A small waveform autoencoder, trained from scratch: decoder norm groupnorm, decoder activation relu.
Rows from block 6 of the encoder of a small waveform autoencoder, named by matrix and row number. Rows with one number belong to one channel. Each number is 128 + 24 x the weight over its row's rms, rounded and kept within 0 to 255. All counts start at 0. Numbers have three digits each.
Before each channel's rows are labels from the 100 clips, of 14848, where the channel reaches its highest value: "top examples" is what is common among them. Only what is clearly more common there than usual is listed. The data: simulated modem signals in the audio band.
# convs1: first pointwise conv (encoder.blocks.6.convs.1.weight, 288x288x1), inputs 216-287
# convs3: second pointwise conv (encoder.blocks.6.convs.3.weight, 288x288x1, transposed), outputs 216-287

top examples: 8-FSK
convs1.264:151132084095163139163164125102144089121142131156108149131132131098139146183119147163152141097140108099156098116122158122121143131139108105136149100125129134162179099105107126128110108164121170147113137206137118127145
convs3.264:122128111090119072093173067153164147086156111125127135078134144097160080133159090105132120095134184117138151175122106111093114103150107136136107130137130086123103100111136164093140115146104115092124146081132138116134

top examples: frequency hopping
convs1.134:115150127129149114117149097121133144182150085147147127123076111136132103144122117096147143141140108105165142137159129145088182137159095168146126092150151144131135145129140139124165120143121117161119099125081120134094
convs3.134:131138132136132115113131134125111114081139106165121124198147118142134143118128170096091146135103162146160181129146141100119137158073108111147132131098098133091154114117141141143149120127143096154119108134100135117154

top examples: carrier: 2.5 to 3.5 kHz
convs1.28:123098136135164140123149080147121152148106102136149111151141129144125119127094112137120098184106118135092151108126140111121114139113155150133149157156131106115168116141128138152131153122139133087113125170127118133103
convs3.28:140160104129129133151093139163132157174092191176170132116116146143172138089115111109142131169117137103120086125138179090074121130167129153142085104144092170097108138129131098134133110134138094132142170190149127149128

top examples: carrier: 2.5 to 3.5 kHz; frequency hopping
convs1.251:173152121134079086161109090088129114132122167144085112186096082133128183155134081102141081104159118097113125142147147205110154082073147164164115144162130098086131115154151123129121132104144123125134129122101114126128
convs3.251:124102105104166063135130152150139181110090121111122139165128154107114123126122146079158124161069124108131137157114128145175141106118107063117131139125148130150158123105120097132103151128071133082111107141147150158166

top examples: carrier: 4.5 to 5.5 kHz
convs1.81:082146140102147129131180142107142123115100158115089077115074071112135121118078115067134116132152145144118147164117138193148157123109165099128137135163135126115116142100141140065159169114121122126135142157136161081130
convs3.81:124159122127097090180135132155160102150151108094132091178143102116125146138132125167103103170147087138136142110113136111145106139107098150157120128103128152112117152084164124128128161089105096121171150092128125164116

top examples: carrier: 2.5 to 3.5 kHz
convs1.27:117114179134105140141139149070156154146115129164135109113101106130095164165135120136142132139124138141144157127122151146134105129133161173153128146119142199123117115155144148082106055130153163088139129143123171138118
convs3.27:128098125155126148138117138128101086125107141131077150156125137110101143147148138119144148125091132130177170129116116151155105142112102124133127133133076134128094116126139161125104124071131113127104135140118166162130

top examples: burst; frequency hopping
convs1.153:133165115085081116167106134115134150084171117116098161157117164146101147112126145104161167145104138115149152146075124080101155141165104140111111176153114122123156090144123140138127125159153155149113123118158151107123
convs3.153:166146096095124132190134135148076117124156102115133129134145149148117090158094139126099118140101142115133107121136074143115123120084084156118110094113133122107096109106141176082115153134131120171147085125127119137151

top examples: strong noise; frequency hopping
convs1.176:114156109120118136147110140158131120121148117151129148148151149131150147136156121133123112131133125182122107169118093106105106108102144171130143145114093146110105168101132131101138104107129192113154143153139101161140
convs3.176:116122151175112161159145114136165141124171108093105157153057167110155102140123125124116172112141087132139116120143140162108113128082148137135158111140103159108113155150114162156108120159132143150128133103147148141121

top examples: carrier: 3.5 to 4.5 kHz
convs1.160:128125121125117156115119156156126108109086143128147120123117172139104084092102057113135116125121142114151114111160141099122181135130109146116150121189115131110155166136134090153127130151114128095132117132142134109136
convs3.160:137129077062124150130154155122111125142120131162116122146158085112081095166107118051121105098149125194158143106167114115128083128146146115109139095096154117103129083119121136150153103127130152157126083141135138095137

top examples: carrier: 2.5 to 3.5 kHz; frequency hopping
convs1.137:120154122083123123117138150162097160135112096115129119119103115128136143158126124151150165117149116148143132144162153160153159115132121119148135119135162078157081130139099108161153080115140142148128143143120128107106
convs3.137:162171137159141111102098087091124062077126108116091135118112120098140160119132109159141116112117148155087155145169143102108135102158093155144128087127162113096153130129164148163144147174115155147125152104143140103138

top examples: carrier: 4.5 to 5.5 kHz
convs1.267:100143142072127139116160171156112106101147122104091108112136088108128104103142127117132108135133129118100106115132143193123107147151138150104112129101099138152118102105135148173154114153142137114118128103127167120198
convs3.267:108126151085146146104121109136110137094130139119105164156187160165144147130159143168172110127182153140135135124149120116083167098111143139142125100172118114151131095136107151149130113134152144130113096141103084124143

top examples: 50 baud
convs1.181:101122130121099191145163154158106137150143105129125109107118138122153135114116149145105160089138114105145132119111114174142144163090111137116119128125113131094125159148127094118111159110120099110107107158152089134150
convs3.181:096122146122146138081134146118151124092089098161123134127138153123119138202166132187153179128140127170128130131111114089161151107173127130076144129147132127146119120102136094120117112121170192124143145093095151114115

top examples: 50 baud
convs1.102:138097147099086121108122108168072084144120113138104142125131098176124103165129128091142105123113135152133121123135103162120156089168182109140145129116099122120174115169121139128138135111127168194112089139134130110125
convs3.102:131127117103113150144117147131099091155149147136141131141127155085152103142114142118073114131173110151096139103125093130064118134109139140104118161146109123099115089158086161111125154132119114104197111122155107175122

top examples: frequency hopping
convs1.5:122085159102128145145072137141136138087128180150129124157150119090099101111123098160125114139148119114146146148106092086126162118127133114068149148124111084153100133118165123103117108178139134128091124107126102146124
convs3.5:090081121141148116163102148118152168115129146077117119146123160088137100089093139118196172139137113099103112113131159101127120119121137173142119122172160141137126093088098111103096113175152144114147119121149111117164

top examples: 50 baud
convs1.75:092136168180166130122087105121097102164121172116110135141146099135134124183172144103098161105116138114115116151122133152161089170110116159140144143115128146154127151098186139179127102082115144106127127143140107139135
convs3.75:156161101124101123139128098176111133098130099173107153113128138142142125137106118141135113155134110162100116125131110136093125157129146142137109125159113105163154141101156163182112144126109141132093140131138090152126

top examples: carrier: 4.5 to 5.5 kHz
convs1.228:154119126105134145125134103110148135094078149144128134090115111155137123135113115097156104149124147142097132135111115106152145163145113158151174141125149107169135153124154141110091131128078139144130143126128111119134
convs3.228:144121136133133228153104138140126158134161149112146118130137148106141134115176139131124133122097169101111103132141128197140149105143117097099154157154104130166112136157087127133162114130104112129068149145132144149136

top examples: burst; frequency hopping
convs1.270:089100120118146126114095142130103104153158137139131104141215105095121128085107114130132128123133119122111124129122157131138142121160131158175136126143133168098087129169118113103145111113184112162103136182158146113154
convs3.270:135170138117140099121108118135134126108093098128117096089098133174106147127145129158138134157127146140129096115136158137145155115104101108158198116142150114134096142067146095135154127118105112134122137142140152100132

top examples: 50 baud
convs1.218:119132156104138146171123094110117098140085144144091100098134120150108123100116146093111158076085157113140121116116109120135113051138137116107090135164117121117144108152119133136134161123121137136144140146112117128124
convs3.218:121143126125126132145103124145088158134120099152113144085140127146131132115148109155124101100126128126138149123123169103104156140152140088134102151093127126147108167175101112116145122085092109155132128135130120161124

top examples: 800 baud; OFDM
convs1.188:125149111139159165102121156106129208140085151132136190145094071152108131156130127113138124098126115122160114137141087137120144132115112148127095147145086133159153145110153127151140134121101143105154103118097178150125
convs3.188:132124131140119138111112143161119164132099148130117133155150123239141127186114140138107138098119109108114145140153141117138135130101126159153142103113093130128097150137125149139150116126114130140093131127110074149135

top examples: 4-FSK
convs1.36:151171170125136087146101143117144129121101114142136141119151134144097135111193138135131140115117183139145133116107108174117158161128130154155141081114094089154119075069164108120164090182105146101123177088142111119131
convs3.36:149153106127155129114159099120096147106140135105150125159153136119110126157104117122083133120163139147107152168130124132161104121121153167145151141141121151096095173123109140134145144158140123141110120147113065116146

top examples: frequency hopping
convs1.198:111144097124157127148125110115155125120097099149085116150139140132118126118148125110143183156130106187138100130091146093128168103104084137120142158097125127139110096107115187139197139142125101151114115109125160106127
convs3.198:186134142098118152146140141103102150094151123160136113149112123138129140115101111118157127129138085121145201104123122084138135147185165165146172135125116143149139127186092095131121119066145115103109152091158107105112

top examples: carrier: 1.5 to 2.5 kHz
convs1.241:123095155136108145109136111122095172108140109127153110119152086133102113166124150133127151179146139127116132119139138127123115175121091105176140128162113121122102176120092142150152117085153206109114128123116167179121
convs3.241:113148151130132165085160106117094102133180139123138113137121137151138148128132139108132128081112125149132089135117148118146130151120150103126157144146151109111101116096164135079104117124155131180077125124146124096121

top examples: 50 baud; frequency hopping
convs1.24:139134138111154154108159153131146089159153127136151111121125138148137152114106115119180098078111134145157125108159110108109215145098171173112119112116118154118112127156080145114140098123091152128135121080143092107111
convs3.24:093109119152127135092106149131115089145138124078082125094091178120165132121146122129163114141125129166138137131128104145134134120100109112159107197157122167067130131150140161144093112109134124126138091149121144079104

top examples: carrier: 4.5 to 5.5 kHz
convs1.209:123099162111128181109118126110100148091149126117148119124138141076107123126118115094126092136159142164166089146116140109140136170137154137114108122139122063138186121145146165079135121133128193106111147138125161130176
convs3.209:127139127121133113142142095090143105152110143111175172152147118089174131126096116105100116122146134143120092103115146129125137109124140097152144129149092122135130100118129094095109140134166179107149092128132072137151

top examples: carrier: 1.5 to 2.5 kHz
convs1.182:133145114161142139153106133094113103145113132104105170144095131171128120139116160114111129132120136159142114077115094088101153166129072126146127108146161119108130140138133124144082160122140161161144079108155113129126
convs3.182:101104137140143135130137134128120188143101117080118149159133078124160114135093113110122164132130159136152056178147152156126106107116113107165131174111136134128121123149111133113157146173159143141129124150175127143142

top examples: frequency hopping
convs1.69:117108132124124127128118127149132148072105119147187144074159118151119145134149157116117146170091120113111142092141107132167136115135132141160111152129163112118103156157118169139196135135113166152128122125125142134145
convs3.69:148164098168129156137110139094136163203114104128121121141127118122139125123160156137116115128108137167082083133119131159142145134123139151120130130125119065127142089116147127153118138122142203156120124116139135136133

top examples: 8-FSK
convs1.143:108140155106125191179124135153141110136121158151136087123130121123154161151153142179157126118129133110138143117136144125134117127155068157103140127130085169134167118150116115115091116088138119139103132145129108151125
convs3.143:104139140157119148124143102103137140138148090094102107140106123122138140122127104086105138130088106147112105141104155140113094123082126145087131117130125118108129152143125124089145123115109127132157085117152134142147

top examples: 800 baud; frequency hopping
convs1.161:123162182136168123112117142141156096135129111108144133136104113111115132140117150133119155106106117093123131120157072142140104154141108108144078126110146116115092096102155164083098120195166132135140147123099148118118
convs3.161:165143119102135136131129149093192090166120138112126118105193136192147141163120178131157141098117138130129110158123105130150168128099131117157080121139132125160171077157109132140130117097153151137106116102152122130150

top examples: carrier: 2.5 to 3.5 kHz; frequency hopping
convs1.196:151152166116124164112129095148172164130111102147152119100134136144161147118135094154091171126117130117146102079203088123152163145148154123108112164145135136114131123147154154150141167134121143116151078100086135112137
convs3.196:149182147110134150123120035111130123171130118165127135129129121148071138122135108198127146152092126114102117116140093133131195160113151113150125164131099182089145134131068140100129138170129107114124112096086141118146

top examples: carrier: 4.5 to 5.5 kHz
convs1.72:125074147115150131159170092116132119151146121147114120119115105158155126154111122104101145129113124101134149098141129132093112094131130158163111124106124132136149157116120128097130086115123155128147110159138128151122
convs3.72:151131108139134153123193150123178104137127122148100123173161122135157113103142125094113120128123137137156099122130135101111121157110127123083108153139135142121124189161141112117136106167145045104129156134141165117117

top examples: 100 baud; frequency hopping
convs1.159:094129131136134076127117136134096055087114130147100119120147141163095155126090091070113134100132104136107125109122150119138111091136160080126127139111139164115099121133106125136164140123141146103164154153111121133113
convs3.159:125108155127105120153113128157132118153143112070126181144115118121151092119128131069133086107122089137132123157137067109125128130164113151138164172138121085105119108149126142158104126131159104131142138140132139134119

top examples: burst
convs1.105:114126160128159108103134153117114113111144130141115118118136100082100125107159108148111131095131113103156139132073127137097151171110121129160098108105107115125122092097126122179151138177116118141164126126138135168136
convs3.105:145109137116136156106108137153085107135136119101146113131141144106184191123162126125116143138157121143143114086106121109110131143161151127126140088096115119131132156096174122153116148131170126116150140138109127136092

top examples: frequency hopping
convs1.224:121182094148154106189085147142131117142151084156099143144118110111101154080145139147086123149142124136114136139067154105125092135106145151121115119109140140137117102160121125095106115128150177098126105117095099095080
convs3.224:086130109125127119147111165129144126103116086090176140117172101163111165125122100124124177141114123127148123125119165126129109104123110130126140139156120158127112099108127146124119094165143123165176143125145115131138

top examples: burst
convs1.110:128118111141112125104101144136105089128068134118149094129124139120106103111134107170157146096098141125135136143139065091120134109146107119085170137174117143098156122144153147065162118130101133106122133121119102128119
convs3.110:094120123151207129133138106114142091113117132095066109099143116117134099145169143126139150133143165160163127097124137134095121159113146114101120128138133131125113167129146106109132134120117149083103153126125151072101

top examples: strong noise
convs1.107:138134123197125150124115102123113113116107149119130120152190118138105122103116151135135120082127121145096189148101110143127170120078120114169157139148116144135121116100136140115129044162094143122105158144149116133150
convs3.107:114138102116130149115095133139168123156118129135157118122140156186146109141103148108189109156169137141157121075121162136092139120110097127104146118163147096169113123101138079149116131128132118146188126109092092080109

top examples: carrier: 4.5 to 5.5 kHz; frequency hopping
convs1.114:147118181102162139126110085110132159135094174126138094122149102124160092156138117122134178150124114138159131134094077156110135096139113130152118160158130170117171119102147105142143146086131137166097133158086099160105
convs3.114:103146098100155112158130105106149102134152124091127077133107138134126095121120129114169119136107126165125136117115125154162128154169112129118113131101107154129152139167119156137105126086088117130114107121164150145159

top examples: burst; carrier: 1.5 to 2.5 kHz; frequency hopping
convs1.85:159129133149099141117145147143116096099107111141138155128150121152137122154146127143130146125153123121155129122121115160124144191118137128128128106145118121104119135132125118139099103123127169088144163113123115112113
convs3.85:161103122123120152138085129064094145127128106113120121121145122136138138105136159131091074121138161117132134080142165123117103075119111149144112145160136150081123138110127078145132154141130144093101204134108138099172

top examples: burst
convs1.163:139107126132135117125149156123149123164133104125131079102130104125129132105145178135128144131104182127121132119127178101154177125128124135133127164145136105162118116103125115147104152152095129146117124139088156082143
convs3.163:127173143119116106164109119163138154129119138115151093119181101153120150112161115098108110141139110129141116096103120167113094139089120130147144155147144144114125118121111145121141099143104143183165125117147135138177

top examples: carrier: 1.5 to 2.5 kHz; frequency hopping
convs1.21:031152140136126121119154107118128118123136139104091119125108223119125100138118136094109144110136124114129085127118134120150115125164136106107156152167157115116120122132114121127172118146092142138161127124116103109083
convs3.21:161122102147112136141125171123146120126110166134066165101133107110126154110106117138099145158109146101138109172131123124146129131110077125095156107137119110130130131083099135074100135137129091160149154135119121137137

top examples: frequency hopping
convs1.79:114133174120126127141126119110161087138093138146097142112123120135127200109134155145152118105089099081126153144139123133151127114143106142126158125117141148127126146149151115095101139118132134140119127106087112118140
convs3.79:080126157123107153145128144106124151122129173138156130130131150149120080146106104106133104132144144102120078142107148129104148118077151114162090117114118172172120173117171174130136143117096136100123127099144133136154

top examples: 800 baud; frequency hopping
convs1.140:176178135146151087136119122071090087152120121161105152122141085197108100116136149142071096087167109108138150145128136146102134128145115124127106145152133095158122123119133124184129122111136124169190155082116108151140
convs3.140:079120092155144079163171171141129129107115104137134100095108140139134102087107167110101133115149123125148151157136139154138126118129139160144118150135106106149136162146167133107138133126118088125108130101104097164145

top examples: frequency hopping
convs1.192:138124113125148134154128123125110136116138133177143143106119135117120111152074140095132161130161168143117175108127153172108158109133137125102126128119151096148052128102157115153134186153077084106122138159171147130164
convs3.192:135103127102120163146095123099156105136141148154132117129136143144131109107118113088104121116111079096064179134123130121128115117109093126144137144172161182134111139118113113087100114153107117162096142145139131144166

top examples: carrier: 3.5 to 4.5 kHz; frequency hopping
convs1.193:159117153156160095141128137143136160154138120122158083098160166100125109159129153115119122128132181143129115069147148123148098150133114087103143136137146139099117150155108121095133128117165165121145105121117131080125
convs3.193:135142157074133130075127156151176140155140097120121145132144143145131128137128114119099114138181129111150124120141114125140122123122158115141147155125138130125142081130140105101125144140137091162098137122110106140170

top examples: 50 baud
convs1.157:162117122078143118148122155112115121114123128152111149124135145151171090165109122151088087138129121161197147120152104140074086116092141107102104122080128134090125080133100150139146128119127139139134149150146157142148
convs3.157:120106120088146149132122142170126085144122131093107093084118089129178086108184138110096127119102150139133114107143146111112133136126159125149128155119137158109111153135120120086171129131152148156155174173165137147138

top examples: carrier: 2.5 to 3.5 kHz; frequency hopping
convs1.0:078118128108157083147112095142115146100146066125163115143157119149156124143127064126131117125116138148126108113161139076146103148118129133086112127115121081117079112131147119124093125150169122127167148142131122159114
convs3.0:166091128101154139130118189117132143106133159117127123135126112128120137119100138130153131116168073079157139138128160108117147121129139090104144156098133126120148106124159143142153110110145116154102134117120107121142

top examples: carrier: 2.5 to 3.5 kHz
convs1.237:108142113140098096151135116159144154100124156103129153177117095135132088111147103138118125135147096116101121142132114137140150113134144149113117099156143091104141125149126124152103154172161058122095098132142187101149
convs3.237:108158111147161148137095139130172162132143109142121103118103099143114105148118171135108158144182137092148112106124111146129114090089133123121092124086102112147134123125101136065136086110168093157156182124100128124098

top examples: carrier: 3.5 to 4.5 kHz; 50 baud
convs1.277:094113154172141137104126104131163114122134120169079121136135107136101120116155146093139104144118122126131099101101130148104118110121193126152131131126145109101111130116130142141126130155074133155094103107148120090132
convs3.277:143118127149116092117153120109134112145135089064127118121121078117113160156125104135112143126157084134133103154136118138129132164137113159150175142133170154155117130151123116129149117143110106113098145186146128128099

top examples: 50 baud
convs1.248:103109110092150095144115110097157125142096157135151117130100106142107119133100143146130138144136161154100121082136147111138139104121183119126110151094129133162118140112118131156119143124187142109187122119123146133119
convs3.248:120134139117110140183100120119139153133099127135155142129125132140093099083097126147166122160091082117148120120113158108170125123140152166164186146057133142084124148100132137155116118133134125152109142132140107102098

top examples: carrier: 1.5 to 2.5 kHz
convs1.213:128155131127143169098134172143148130065187164114162158120218112108123152113141142151135135128096116128160100121112055126143125142152147143150098123152110071121173098151162172090132120124109121110102143180129192185089
convs3.213:143138101133103155152098151103096175117090142104150082127172148137085122128086110160142170137116112143114112125127132170127126115136097132131126134106137106166115126100149127115167167152130088131109118115127119110136

top examples: burst
convs1.103:126125141128139123120117105115082087131143167143153126091095138149131105165139126114137148154147109112139151112150121133110080090123130128110148159135143127144138235136162095151130089139097138124113141109113165154119
convs3.103:122145090136173107122150128124123096109126168129120118124108144143139137110151083119120189086103155052137098129180143127135140139098099147128118118150163118118118068155105076108162114096149119096133151136134151164170

top examples: 100 baud; 8-FSK
convs1.54:126120146150136134136132151136130152173119115129116136137132152107137144140107120176135127142104112119051093156107155147136149115125111111107129109119116106147120113099138120142149106131197103124158130084109113121126
convs3.54:123111112114089136119183117118138097116123125141166129132133123133116107145078121112100159126142114099127114126086078138114101133117160129142154110118107125151151132119157105136111164165129110148143130129118093136119

top examples: frequency hopping
convs1.155:087118145144120140137066140120120128124163153132120132124099142172107125135170142122165149104138145102106128148107153155148141123111099133134097112183134143151157117114140174116125132131087127058110142111147149152154
convs3.155:161151179103092164138095160148153120134110132128128117121143130137141143173132131102142150105091112158120157123109094143121094153176165152160163139125135135130129143150092137132108084105135171124172133102145086182127

top examples: burst
convs1.244:139119144136117142128146134124129122141101067126142103128129139114077121119106147136081118141147146139118145099123115120147105039131127105115143131139121160138098141095130125136093081129139127143131083113131142101141
convs3.244:158121130101121180172134130124120079137114141126182140092137097116092080127125117095102116118118089125089138148102124133122128135112130123133112140139123117127126097148157113108123089117089131148128146123069117124181

top examples: carrier: 2.5 to 3.5 kHz; frequency hopping
convs1.44:144158133140115106111109126145170159116205101090151141192129120154098125141151172124128145119155128114156124115166141128139093127133132084165103096154128114132114119098138155120130133119126145143134185105112139148139
convs3.44:132095155143124159157159121147138105161143119140142158123162155086186137134143175129123093143153153142150114152109135119085119134156101146125185116120137139074118140158115114111158126122140144081151150150088101075116

top examples: frequency hopping
convs1.150:105130116118164147129103160157110128155100161117140126100117126141116160119124181158158157111117140077176115104150128106098095175149151168146141175141129170144129156114152136171135127138126113096112132091124126092167
convs3.150:157146142144118152153097107152095106121149126103160111119118106109160131130167151104198151103133111103132117115170118115041142136114123120125108161130072155088127176183069108125105100130151140111107122144113151094137

top examples: carrier: 4.5 to 5.5 kHz
convs1.282:134114154135148151094128113160093139130060138126137146154104128167127108103084124126132087129133128172145117103122119134103136125158123161147189098108128088131137136120168138133118200122117140134159155139133133095092
convs3.282:138134062164122144155116133125118137108134141135150122134144114094063100147144167147068135142140148128110143093148101093097154129117158090155077124135086148127107127153128160134133164154161108073132134133083145138148

top examples: carrier: 1.5 to 2.5 kHz; frequency hopping
convs1.276:116079158094131123124156165138145113117116119138109147100110119109116145182154117148116106146143093119124099150127102111123090142135138132140128132120161146148145134098137134152172133123106206166127087139111089126151
convs3.276:095140105117139134154144114150151141169129132170135098130147134156125151122135104145121089159125127085119104115125141101121113152102123127085151152133159147143107149139151111137104115189122113126143134170122097143140

top examples: frequency hopping
convs1.246:121152158134132109143153145133150144091127110190122120124112113100138110116130151109117138134162134109135139175115149058122131133123111111110114086139134118112124089155124138117146181132094103138112176105147146119119
convs3.246:109148149120151119117123149100107158142133116125178085158097172131092130139134115143129114093089142097164119151126148148111165068134148134099092137097106114112138117124131113115150146119081103093137114148135106129160

top examples: carrier: 3.5 to 4.5 kHz
convs1.25:115158119117089099140100173095141101153147099126184158147148151086112091136177137162125113147130133115076128176111128123169126152134108109124142078132129117130125122135152132138132165116123111105104130105104139167124
convs3.25:129135119152182097122097141137186130145119080105094154087154132168130057142123135136107140130160127138142140128119080114133152149142103170107087115125086125114155134139144142155142124122109153142107121149129135137131